Weights of a small model that predicts nearness at each pixel: encoder width 128, decoder activation leaky_relu.
Rows from block 9 of the encoder of a small model that predicts nearness at each pixel, named by matrix and row number. Rows with one number within an expert belong to one neuron, the router's apart. Each number is 128 + 32 x the weight over its row's rms, rounded and kept within 0 to 255. All counts start at 0. Numbers have three digits each.
After each expert's rows are labels from the 100 images, of 14976, where the router gives the expert most weight on average: "strongest on" is what is common among them; "patch colour" is the nearest of a few named colours to the mean colour under the peak. Only what is clearly more common there than usual is listed. The data: rendered scenes of toy objects such as cars, trees, mugs and chairs.
# router: router (encoder.blocks.9.mlp.router.weight, 32x128), inputs 0-127
# gate: expert gate (encoder.blocks.9.mlp.gate, 32x64x128), inputs 0-127
# up: expert up (encoder.blocks.9.mlp.up, 32x64x128), inputs 0-127
# down: expert down (encoder.blocks.9.mlp.down, 32x128x64, transposed), outputs 0-127

# expert 29
router.29:214187136157120155077173172144125144132177135137153087179132149176164115115060115119087132135096116117103141101135173115098134162115091096158100140067204161109120132118141097075087177156110143163078158092146110157129094153107174118116067136107169104147118148142099169108135116128155195084088098081141131096146178118120080099118138147100163109096105183160147122075107193143157114132166
gate.0:136140110107116110106148103105173133113147113071092159196091056124165094117119111053098116128157143115110114110170137142107091121119177187147126116151141096147122134135112144203190093125090107115174119077102193084222166151120161113168171155155103100154139109118143118116122108108094094150136113181081121154158121171159151108130116070143133158185149129101129137114069067080189095116114
up.0:045084128124121159156115125178073120152138125166144132082138205126006179134124153192154135129116146149130102172101109151146138161147061108142118120090118155173117173123143111059098156104181142117106123164152135182061118138136081131070084145115144164122100165091112123165144108128154124102112142121175130112092117112130136162102133151128130136064104081123101103156134172178066130138109
down.0:090113155176069106092184101146121019105146134148179144075162106106172116128117165124156117090048218140126158141113122085106173170070100136100096189127127177143146133127158105120143088097107111145126084128160119143132140159137098153173171181108166162102118121123088132124180107153112148079115135161135122143130083109067135122042123133135135173121155116121160125147161165112102092131109
gate.2:034154102128096130183119084142194109159099148117146151088105066074084125125123122128168133141117124110132163161163073212180128105154161148088151154209063112149122096093147122113163100058145107126203138108166138103081163098118143139165143111149128123105132132143118141151092169122125037179104117142114126160114134146107170108103136116188126103137140091096106166168122135136132119171133
up.2:157140176127107153149103133094031129117133131143116089172176162176214115138131159126078135114115079125141138107185188024116115117128174118156163093095125146118137150136155137102107126142150148128106165083084128129135113164122160124104109134099131057114118171131147114176165055149095143097171159127093069112157145148103089160122127161126105138169118074161166068155108112152107128059127
down.2:210122133093085119130120115164147127168133121113090177153137116141117127137122155140103045137070128129135115151126074069163174078177145183146133172133148152110117072100155158106169140154157097089137150111133156131181128097086123169142077064163173120071121123135096085180086143091186114152123140141145174111074145098092125120090171149137183115105125114163098142150145129089181120050100
strongest on: count: one
patch colour: grey

# expert 31
router.31:190119095145114125096142177144119148098181098157169128151113158156161128088118118193083108122121125097136148091157170086106107143119090098133093151077206166104134143115132110071082155157127179143066165089155117142167085144102173104123052195127138107126175187155103156084144105113145183118083142103162135105159151109113083101140130178124169131098099133166150143071124202155125131123162
gate.0:144165130136114081139157108063127118185096128051129088190169168124143154119140141115107149153143095107098164163118163134123121128039174134094140145146149157065108141180131147150121138158112071106122075116047172110125149126129062130141142133123134094152113105100164159190074074137119107170144107133147148140128138147148149135172145119060139156197097099132185098162109171101149075165165
up.0:103091143162126127131107123185151105146119165199145141081100119102116174196131126114134119086086125127147069118177129149149115135166137116150045183146110117145122140074102098132143099109148183144147219185173093103125134134118126204148104085145175156110120149098160124055176145070159113132128142150130095133137102114123146115093124123187110078058103162141116206156136110097125116106090
down.0:164120119153186122172096115072091096169156115081138077132122115133170085078187096128153151145120207115114091140126053125142097100087172155100195101128143184125189195128170081137210144115127113208085126136141117086115126151141141145136071079136168094118143113140143080091097142151101100107123137147162108077141119108163111186115125111154099100088115151127094111112151162151130125116140
gate.1:110127139131122109151087052110135169147102175162124158070125040134177172116134106152125104138137180158175137112121146072085113152096144102065140090124118143124191115128076114114131089075075131143185163163117097123173162133080137086171116166145060143123198149064122137149114053126114134157112126077161142126156136163086156097174119122115140112095115124136123098135119093139196167105141
up.1:141152131096135163107142212173100112147121153180109155180104194108138083109128106130101139045113135195141115155097091124135174139113139164165077132140105103113136110105168147124106162177131124154057100150123056173143091119109146131132106142090135106171092133166118184131104122134180124125162102128110059178112103155188079129115147106146129122111098102171175156126154198136060087160106
down.1:081151121112143148121135151177127172142144143071097182178169143144137143187128153154127104145046115101146092097084190070155180137130101120091058108156150107198094088125160152112089122172115134113154128131086123160058131146164176122160114115099141091132105049123078126109085143038156109133097114101135117120101117142149098085192134088109158122155114146135100126140117168160175123101107
strongest on: count: one
patch colour: grey

# expert 20
router.20:172126115187106107144165150142137128119132132150140142149113137182157110151097110149061157148130127169132102107192173104074117184119128107157076144071197148101125081124164089077082155150116151134096158043179111136141094115127143135150069173112134155133102171115094163080113123172192186099103096110137132096170156111131090122158117077128158113085124187166132146097094160186147134130177
gate.0:094131146088104096086121082126134100116132143155129138183128140081070155066081117085136126107123140074115179153129071150174118126121108107080067092220049148129156156144115143154147096027120151142169117141099150121083155117122111079128142110105111121144143148134156162133142155124092099103073118145112164146153100172185180134154117179126147141146100128136160117181076122146125190120065
up.0:223148108151111093127177183151124120111155131120127103217141094136123150110133139092097138098112149159142159123145141159118141151106054080157133098129078094110177160117109121103102166197100110138123164060136198160137066110102130091129179141175148144074128177120174154159138117138049120158132056143126083138140143115139104074109119089171144111122117147113096074113123093090162147116149
down.0:118067143086130108084075089160048096158149156131088132090137132116120146153125112119162168134087172137126124177115159065149138132091122155108124101123125133202144185104101154106126145078132135230180165139131177083096151159123083090128106117150104116105089131114135122075142127146134134122124162112147136135118142128184113047201115145101176134128146098112130215126120133123112184064162
gate.1:144159110141092161078102091114148160114157147168093183137102079129137167156166161138126125097110166096139113157136077099098183117132164156176103146139131110194128094175149146112139110113164151106166092081141179090079137097098147127187102149192183130129147115081135203097128067137140156153079125131165144114122075125085146077156115136141102076137154120111116049090073070113100140101163
up.1:137104157132156085176160170142141107149099126069177068111135172133133097095103112128134126139135084149114147126116193146149075134134129127086135101131127127065079160103116117152115126148096136172090200172138123162171118125172083107069143097063094111113095141154131044154145159101094094094191144143074106116114170119175111185114136125130132161110103099129123205180189163149162121162089
down.1:130164140103108200225124136139084160115114168068121117097070185158139176095142131037103118157146061090114151098078156089146105126149109148143110127114169073137164155134109141093139114090137104165141166151094088158142087089211173132133137150131132166114085096122122078136129079157091109133133156161148122123141094110109111069100121167131184113195142102111132104146155096154115134133089
strongest on: count: one
patch colour: grey

# expert 30
router.30:132185154068141143112087083120157101168116111108142139142146119110105154128078142142105155164029142156166117174137097132146201168094117170110107088163118174184100142173095123121156153115104122126181130107066123149154171141120074131168113112171091055126090135154080118136149123130098079148139164073122144096113130148160244147127131125143125182125075119153143127144071106137112130155125
gate.0:168127139096150100150119119124137154167148126145147119090116121176078131076142154122168026148150121086160115097028121149098105157131145139090133165137111124178096101091153109144111117145147078070120138118146177075158141109119112120105106048141124166102114135120151092174210143145083153169149104093203129135070091116152135137111160173130151157130130125094112135085151183072162137093086
up.0:131071099157130117086127193062104165081131126145136115175102161116171185132155129092183129103118156165115127093193115107100079072128113103136161092105095152128135150135131134068136120143174135089081125109145085169091108104112121133101161220094216109161113109139102086111098139150145152114064155161118102126127111107096099167130152157163139096149090184147142137117172142147108088162203
down.0:123199149092130138154152131162168128064128147156194111114137175107085154083106084111136083065128114138156152109088101125097136134138164164042124148121094113163161075107089153097131167093085125118166092109160130129102152170131104125114156193118139116051141094082150121172158112100114153136137130126086078151116143169084212161151126176092196152125123113184128120145145127120123184127168
gate.1:148133117186163141034166112106139140120095137107130158068128161136101151164149111146116113073161125107095136077154093116164126086171204150176098139145076107105057079095164104178050151105140119174129117150168118096066086165158164099115155148134143153101078147125147119154158088089113131112132109151141133116110119101174162142082153122141087063137165159131120174116134090154108073162099
up.1:140133090118109114226050099072158125135142127155124144211122079124130136088143122122056127128134138168146089150088110109091126137109122113107181158145122139214163136122100128066129111108118128139153135050128136118152169142188109181141165123103153131090179107118109167164131185139162131084131048191105149141138100100077100116154146146135173159146111116062140112116147151142136167135153
down.1:180113105131155130132104140124143144125152092132073116171127166080065119172137156077128136155124090095122096126113145173146171121175123098151133149084175097105035126112172184079103157137142147167086155053116136214125166124108151079127099198155120136199128153134124179123137159101132115133076090150071130152118187160081109121176120105118104117163097097118111141096079128140112095141159
strongest on: count: three
patch colour: white

# expert 12
router.12:099116147095091118141109071136162140131118178130183118145097116067112120190152132086098099153189151114140130088074105102125147109138106063107191100065123121147189159136101154162172144137114141137179087115192122128087151128131096098061166148129119173122124129157156127131059143159064038156168124126137089095084138153125203144097126125147175154125100122078138134133122135098177092131121
gate.0:126076117147136101169168135187095130142123139117159176120162121119134098083142132089198165094130124123131097089168037136117115105131171145146080134145068120166120081125100118068070134138090126092112145197163126142161121135117104118118047057077129138087157105106121107131119097113142104131053156105136117116154122084147121139133164124133119042118173177169138141126200161130162134080100
up.0:172161110138105151084091107100121140139137118171101129129115089091142140214111144102085138145150161117101156125104216113130125095107124119109173141162172161088144173172182141206166130101079124160144140062114170109102139125180138106121210166145159079153107116173092101123127149161098143092116086152121158119129116187064133125063113131097125135146072097083111112129079134109121164185154
down.0:127133092150157127161069138129171156165106087109112133180151100129143101165088131108087136103107126112151147137147108116161124085117109110128163095168206125128198147170165165142138154150102102195105140115100129133110183146094161050103130087112098118117145079098097122135106060118170144153102142135084133125136193096139172031144145185148106115097111206136104169098110173116062155127108
gate.1:139162147095162139145148109164149132073110100162110182139139096064112169174113031157116137063153082103131155130083151142077142113139098122118115181092124127189102120174122182138139056119093142163189145077134152133102118126158132099139148123143141090166108138123140161151117109124123101198130091171116112136145094156147198133080136185106181115125100173134177091165198142084124132099151
up.1:143137186098118135144144129182180149106110123135119155120130118064139204173113111116109151037136086139132113144070106161109117103113101109149119168130120131201116125135104137150135035085089104183148132098125145169080118080152187088157126119145126123129135153091143132152110112114143120222101139185124127142129062130176134125065147184080175124140124153146184077123179121120106120105134
down.1:183097149143161154095120165147153133181101196099100119114108134163159099147099148103093142068154125129147136097125107089180171138039087125185123139180093108097112120157090148131136151158160086161156077173070106167162143163133175105071131152124167134102112059109146129112135122155168102122145140117156093079116087157138115087158087167179143078088146111071114164203112148116132127139091
strongest on: count: three
patch colour: pink

# expert 13
router.13:186156109143049125170153181120094167143182122108050201146148150103201142088120091153091162135101080131145121127180110090102216127121138092125153150142197130132115061124131122131158085121084143138100173087153098185117099136112168097086094106103171115155128065141137171113119116122134168079107111141155142131121180095143093088112173096157131130133117138129140139121105190128120138153158
gate.0:145206078128131127162128143219126105140117098098080181075102168116114167115141139170168147135129117106117067082217107172138187118123122128111171088097144067158132071098126113117117137084066147171138100171152158115150182169116152126140101132133124135114106112111189098087124121152128137109093133140120094112141145170152137167107141111110081157131171137096112088140135080106115095168222
up.0:107052175121137124109105114063139161138156144135157080183172099131140097119102135090085120103133135185151197170054138095097059128116129137142108149163118204088121168159128122146152116184198096097109163100095115150089104087140112136107176135097113137123148130127075183176131137103099145143155117119134164135115134082114118087143116139149177114112105126153135128107127160155147175103013
down.0:055087136176127134114127151151084148106126164122105099169129117180212133107079129153099072174160097115138132109167183139049177183141136094117141092065099120133111171070152077149126148159148093197166088135068118130148123119153122130138160175133153146104079115097170149100110092098124164137112133080106124100084128112146127188084076131144110113168142158170105103116140109091096155154160
gate.1:126106147203188130162077117135169135083104111118130145089137107089093131103107140153139052117175126135144132136087103191170132109137198126099128088057093152194159133087093147099105169105173065123149100136125149073175166169117128097168136184124085117115091138066153110105118153089134109118125137134106134117104168143170169132131120112099094132152158100152047213151144109107100136135117
up.1:104163122048127098086098086138106096147146127163181120160127148152094155163118101110117164128109130126118130099187127113070121154114095153174144146182122117044063141165150098177140095165126149138150141162104088171088082102137122139157135095135127133135158127228122140117184071182149102137160114134195149166119114129088117138094170111122094133116146105080193130094070107132189124145170
down.1:150097129081181129133091078155164146169151175163115091226139165103123118153134188087113148105054137132197127095165151168124166131100095055142169125168147147114154116166058157123126129155111132116142094144085146129126159107056144143119107131177094114115094072057155146098122092172172146131131138087088149106137131110156141112106151160135138110097116176100132200119122130124108181133087
strongest on: count: one
patch colour: brown

# expert 28
router.28:145075098127079128181137140149143115144178129119185148149122115127163107091087111158168136138098180150077068130178154167106143178123167084151085110106099153109079089172123129120055177110095111149097121125086107061109132161112143151163097171169093089094167144122123092184095094084206156082153085134157120100137157140103106106169172139193120099107107150160155145133147110125074145112163
gate.0:133103146123092153125120129131146152162140078134076122100113138110187183123159113120153149101093176136189127154115131139046152096127099175089145107135101141132173154151086108137126079072122165130121155126144152128134175143117087125097093132149056111182134177172155028078164119155158093149105159159143085075124072154112162112096117137069089145138109164127088164167170103123164138106055
up.0:121101145097131161123126126114144147181140092122103122117086125138198167108146113131168159072084184132179122130132128134034136116124118177106140106142076155140187148145083117128107084068117146157110160135168141110129164143111071105111100138144096104160154189172161038109176138155152084126110151149151092113117072170108156121121124134061094125118116178125087193153155102129175141123051
down.0:092159126160173162137139072076118151125129090118162127128137091133148174147091120104122101120158117120099163083121098189138119081149162104065144086084203086150204120107156109160165129106134119153154141159138084211128168080134128113096120151159098120130143106084132081168082093136120146132117092175140091135159130067124156141129148167109146100192120098179085139160107131171028141124150
gate.1:053128062167153102125109136115112154190100112050124115198098127125154111136158119185125102114126129146142174114102087121193114144122123122128086139155154165166204123127119131082130144164139108099108100111121087132081163157131127171118150147091104107111157097119122189112076070120188122153124124135177136186137123146205118138149109145164143124175125152120144103086111141113095065118025
up.1:103113099179123099125136127103142126104121110128074127164070156139126085063125144081154082129125099124162154112138091118144089139124142126161142172197167135117208086145135100181120118180142046063118104125120152205083149144115131064151133091107213116172156085130109135133123110153136135115156098100149156135148116198146110116021118162095152129126137122157108152086145129108179137144128
down.1:130135045161202127187123138112152172158146108114113087160118157140148048112136146158104110132095162100122101087115091114130124147102136067144118139160159168183116103122151183128151128166126139116131116138131116101077124085111140152106099141081143115195150106139118135151073126190214090116183158153144150073138117067146095095091127144181070135087081137142131121109168115106079164129060
strongest on: count: three
patch colour: grey

# expert 9
router.9:174126120117118122137118170157130144131127108027102139165087122148185088124109144130134130086104109143100090165148173139147123149117155121151090134132171152091166127138149137114127121188136136154106115065150144111070122134096105148141197137066182103171170093196130161089131050082153162105128104126128132133095082093135097159069182162207101089115128076128164096150133084193135123158141
gate.0:143085165197085090176197126118160090163149129119145125113111160203129108100100131070096116137139146129061096108092086147117128119142176095105080147118136145127102170148133127124112122085102115158125071116142204161119102086124186098109108149088151129143137137139125081115162064113085141171087090074115144100144135130088125101095102214146148080132138068164121114123161056123156157089148
up.0:127112088033108144117138161123110125110125140123097167169129092121143140123168124130107182143063102063158137207105136163213128149161140138193121125112138108134149123138151115055112098119128171097127159131156100101157117145168057198114150113117120122104131089089128193067130153093156101144110157161179097131140087071149125145181148140149095111113118155065079162180137115135155095124104
down.0:075170092130137186109118145130118117150067124096150116106102154188183110097074137154117094167136152110142101087087120192138158157113100090184154102149149109148090067114203161159139145104149106152082124098071107151121169126149076109154099116149150129116124162141115117150180087089127124162089134140108076130139129177092170163167177085136129168226153116166150091107104172102089115155116
gate.1:080119158096148174184129116130188119168050136095166093205135171097138165085137161135157143176110150098209143106129098144107121117136135091158133095116110151127127078171154147156136114138123157124147061107102064128133139085155135107169125180090175144101085170141118088072120078142112088122051133110117082174136116142138136115122145103113083122118161154164106106181159177146076081134110
up.1:066110175068174147177111119135193104190104128117130131181156177102130156120127166104171126178125171091209147085130114145128107137122109101144150105127068138098119083173154169149138131131133126142136075086086056142127129073143145129173145176136168172072091183170106116099094059156124114132050101104118086149111087130136129127133147112125083139113129145168089090147164160108094114144136
down.1:101166119179125181126152133084109115142153134121205093136145076084115159108088135099155092150179161112131145087159128112118125161150104121149057120144107114150094090101137030142206158124137136052194143156143169182098122128135119229097129135123170169122105101084133118104099158114113118076125103095143128125117087128123142146116103129141125155126177125141164054165090133173133083160129
strongest on: count: three
patch colour: blue

# expert 15
router.15:229135118154122135103160172144111157138179086114154159153096185174189116091142110188076128106097122149132125092159184116109136158119076127173112129066184120138117090104143118085084161149132179132074175088145143148143084176119125119126049148116157143122103150155099144109125164127176168080081122076161139090114175097127086097126144176086156100112105160145147143090129151136138165136162
gate.0:111115134134109148098098095116149148179134167130100132144144057087093138110073108069136091162171167130097110162120088180160143100130164094147139051159109169127172157143107138128207120056121099120181067134113089133155205086138152154132181086076142091121125130124119100164163113102115113189144128146136089147190094133116178138046146091140106134163134137129132124129092091145166084144118
up.0:151091131146119067175143160121150091127138092132109113142171171175156148135142152160163180096109104145167184066192173081091116133113087102087107154114159106165107136130143121118072134104127165176089154080113122140153055146123089090098102155161125180130079115104127154122096176154113135127098166079171143065076162161109078137207092145112152114116106142130059107105156137104125180142124
down.0:182109090073124119140084171159075139107159109113109128133121155133118099187143154140196130148132121145099101143140115095177146129111158070057092109164096130191061172128091164061110126091193112133062141105097096158099129082174090088155131141101106172123117124102146166123170118118175120125134216171069101114103101120111139080109204123134135114152148153116117161102134160136152162134111
gate.2:081117131148080136146131130094171138140093158165113078139086104098163132109110147098134138166152173089105111141115119193182128160133139145129167106112161123123175132143095152148134138111134121037148114180039066095097158082151102169079136125121142103136150113096053155178086133065078055114136119109087120116137106177090194147147108161148148124169166150146136086098109170130126079160110
up.2:166190135107163114134144087169129096113148146078131140120123107128072163120112135159161140119143092138108167139127085061070160111128127118101129152144115123107098112149129104088139110162109141186126125053192180152178126188103159095156137144126158107124094162179160119037174089210181166157127164125146137140132114090195089117123113066097109114076088115109122161154151093128121174087151
down.2:143104119163139169107132142139118103149076126111205124146082093144170148095090122116111103133145110081137075123093129118099130129141078163145103105186093111137124151072140092213162147158119101134164140154117112132060195074103113154130102075186178136159169158109148111162139195125142145080090131054114146091110133139118136116134146190175220116092145116131169144179123128117091125090136
strongest on: count: one
patch colour: brown

# expert 5
router.5:078132132142119145135147138109052168139128108114137099120107098159040122149114131099125145073117199122138127093132164083132174173126126126137149165160114146087146129147172108104163118167154170134094128097142125129169103093080132108197105185234155141229153155051152105121120141116146183083097131118127106186125073155148071150084113139151119121140105106165148139115104113129110132094128
gate.0:095102206106081134127135093077088099139105164123117056091098101116109176126118142065146196165099171121167107178162173110112151116140118157171124159126131151101172122168124114075111061141090109094138114138146132193116155118117098111131126090184119075178107112083201104086086199145112124140144170099170111167133195106136138168120122084160122158137141156111143132127097131173087125113113
up.0:142048132094121160132142114142150084156106124117160166095082115158118104096092157074159177155120161123114097122150119080099156076153148074154115133120131117071124131190160145116129143150080082070128090184115125173196149147106118142084162175158096102133163109112091166124097150128099137073098181115089118187109148139096135144098128101205114151176098173114131090105116129174143055093090
down.0:135156145162100154130129062144096158144108176141133147104080109131119174106201166133129110126140114114103108132087135048106172198161075148181077138171138093114159135192184136135132084172132091141114131072133179138129133123125116181131164137106141078169133169083191106100138105122129107160090068146153155089087140137092141152124192100098155080142118126131135143162122128104085082157056
gate.1:124091103149104138109105074111154138147118073129123074083076168143147158100190073181093111100152170140088125136117121113166074087133108123116131072139138111062153090116076114127151104136154158179173136172125125133067184157169117080154164140150134169114119126166192067167174163087161090130156129113173103152107122173101195137108102104114148149154158139126129131137064132192106119164161
up.1:110096098152114143113106090115143131151112080127122073082069155144139153108189074178080115098158181136088122131111117109162077087134111124111134090145127113055160086117090117129152092146155163182174144175131123134077182167161111073159171137170133165130118130148193063168169161091172091124166129117169099164106118175100182142100103107119145153151158133120132133124059128190109114164160
down.1:195108111123130113168168098157166116198078144143125110156163156109124133158100119144113072092187123137118169135160168159185140080145145157183140119120126075132109132120126174143110111127104122084095061144109119069140069133194158104125114102086124124129139141143073174146129095070114216159115136163172106135083117169132066087112154137106140171150096142136073145125108187154164077116093
strongest on: white object; its colour: white
patch colour: white

# expert 23
router.23:140130116159092098142131087162192133111110123174151122143115149101111110114071141125190164153125138055143105121140108133167101053125127133169142069160125158134152106105138086091123080091099166058155118156114139090166162134148192135119121095040141157063177117091098116089105231149149152143097125121150158103154123074102134167139152101157176121113137164112084136133173102087134160109152
gate.0:161193125193199164057092119166145137061103156124094111153106107093105101163094128105183166039108152105105148182105169161114113105153152162103144129147129161146066184166134131115124133089144148115111128159163149055082176120104157148086104157088166125140161149130147120129153155153175142170156180142117117100118111114162105078134105102133070105142141151118098165106136079096105081103151
up.0:144097098068131072180110143130161141112119090121152116193125211158166113122095133111094099121129178160136111100180055110099099114120208133133094134102104133135159089121091132121140135090103166164140127076110089160198132149163095118133163178116096080083109134174069073118107162090107113169173084149161158129136127181104121141124176091125153126156132129130147179153123101112170152170065
down.0:132110122165132107147175146100145099094159107192116148115119127088169117133120095188109095113151079115078119131161145150103113124168125111075153104168114045134110093135128101087152137120128120107137108084148081165149090136128065103074184145127111162141125172140077165115123105179162149124158172150115168204094108109162151126110137165158160139172155120234147150062135178085113101181160
gate.1:138136120140178136016092106106146041134110120097087195076090099132184140131084110159080137118099132143158117135126102115155131136157126155182154107143156137136110158159158166101095151141147118162130092172083174149161130053108119153108110179106088124129172120123143179103092124105120129101136177197072123113072170170055155145140101106148115106133147127125085114149150159146168113086168
up.1:110133124103093109211139141115053174145108101107129109150141144154087084181173131148104099133145089132090157102151177089087113198119144130097128194148138074156173121048103099198146160131078176133104121049140081123126104125153139138087161158149128096175115166119119119086138106132093069140162117137098106179115131134126099146166142159160152161158121111129175117115160153140098116165056
down.1:168091130154132169163114090083134104158132133185136074091125148115041066157092091167125134128132070128160094177123100115108153200166112102162096191117202083201149117108108153094154124122139171176123112075134096152147151129146133140066131146093076137167103124143133128140050113121143149149110114200139101101062133154138137148085151146130124151122064122155150133122161133142117165148107
strongest on: count: three
patch colour: grey

# expert 0
router.0:112142127118104139150042089143106103133092129192103127141141133133154119097203129084113066138192156154138104063148071140155070109093119162061126144153111091140090111103098178099147145131175104081162164141185113146169130142133123131085148136112092136134088136119168074131160120147134044128128174164150107113138151086104232139118107105117096189154146107127110145128083137164105107142148
gate.0:106161104089131125133052120104117152085087169140125131067100128113114153094185155113122142125174134168171099064060134116106138122067101127089173169134130084120143156108126183092175120132179125125100142122174121133120124075164180144121138111152142127116129158135162086163095184141156078104082153171158084199142127129189165129081085113169174166191136148132133189122105101080109131136164
up.0:090166099114118139080108129090159138091124150095102194103132150155155196102143137112097109103176127162130153098076171172096114157100130136132138156156140123091140141131127196141163141164136137123118139156161130161046094116156194119119161131153105088042134170169157104133072139124152097091096097136103086153149123168164152139148062119118161066141198163163087129055071134124125131118169
down.0:155097107132153081142069123160095094136148131096116149146057086109179144178206087101119113180129111107124132114153181188162100141134125172145166104128145081129081139150106165071115128124152129140103107121112152095092132146172125094173164067170127075178100095158099118094125187104099194133136096093149158134117094184124125051212129144106112075114107118104097121092166142144124131125155
gate.1:115164095119118125113126168083122125144092097073147099049051153163121152141125077202183101150088153151140123111102146094079135148126152094138124063112113169148117082185146146125103117181155164177132090125092156136104163092121155152128116174147139083136178166094128078132150164119120151086160141143146122183139081160141139165069094209200122089121125128128105164118130099109093087126159
up.1:123087153092129192130145066138113130146149134187121123202149103079135139131126118038043157138155101076100124156157117147212140122174129124137133171125140098084121159113098150140141139065087138129165140169133075137143096117141104098098123130109141154086121111136124183106106100180173102103111129123093170051132166095156126096148149093085091153124163131080136123135103187176175166101107
down.1:164175131165084141139169218131069152132107143091115145070108108145184083094119104140130115138184090183117074105142115101118160114134140146131098160096080132109120139092151114163132120176135062166138104181125090120114079123136173143140174142082114145141092136122173146150078101108085084158085060113171089145157102124147133208110126130141143169164176159144124086155105094096147090171174
strongest on: count: three
patch colour: pink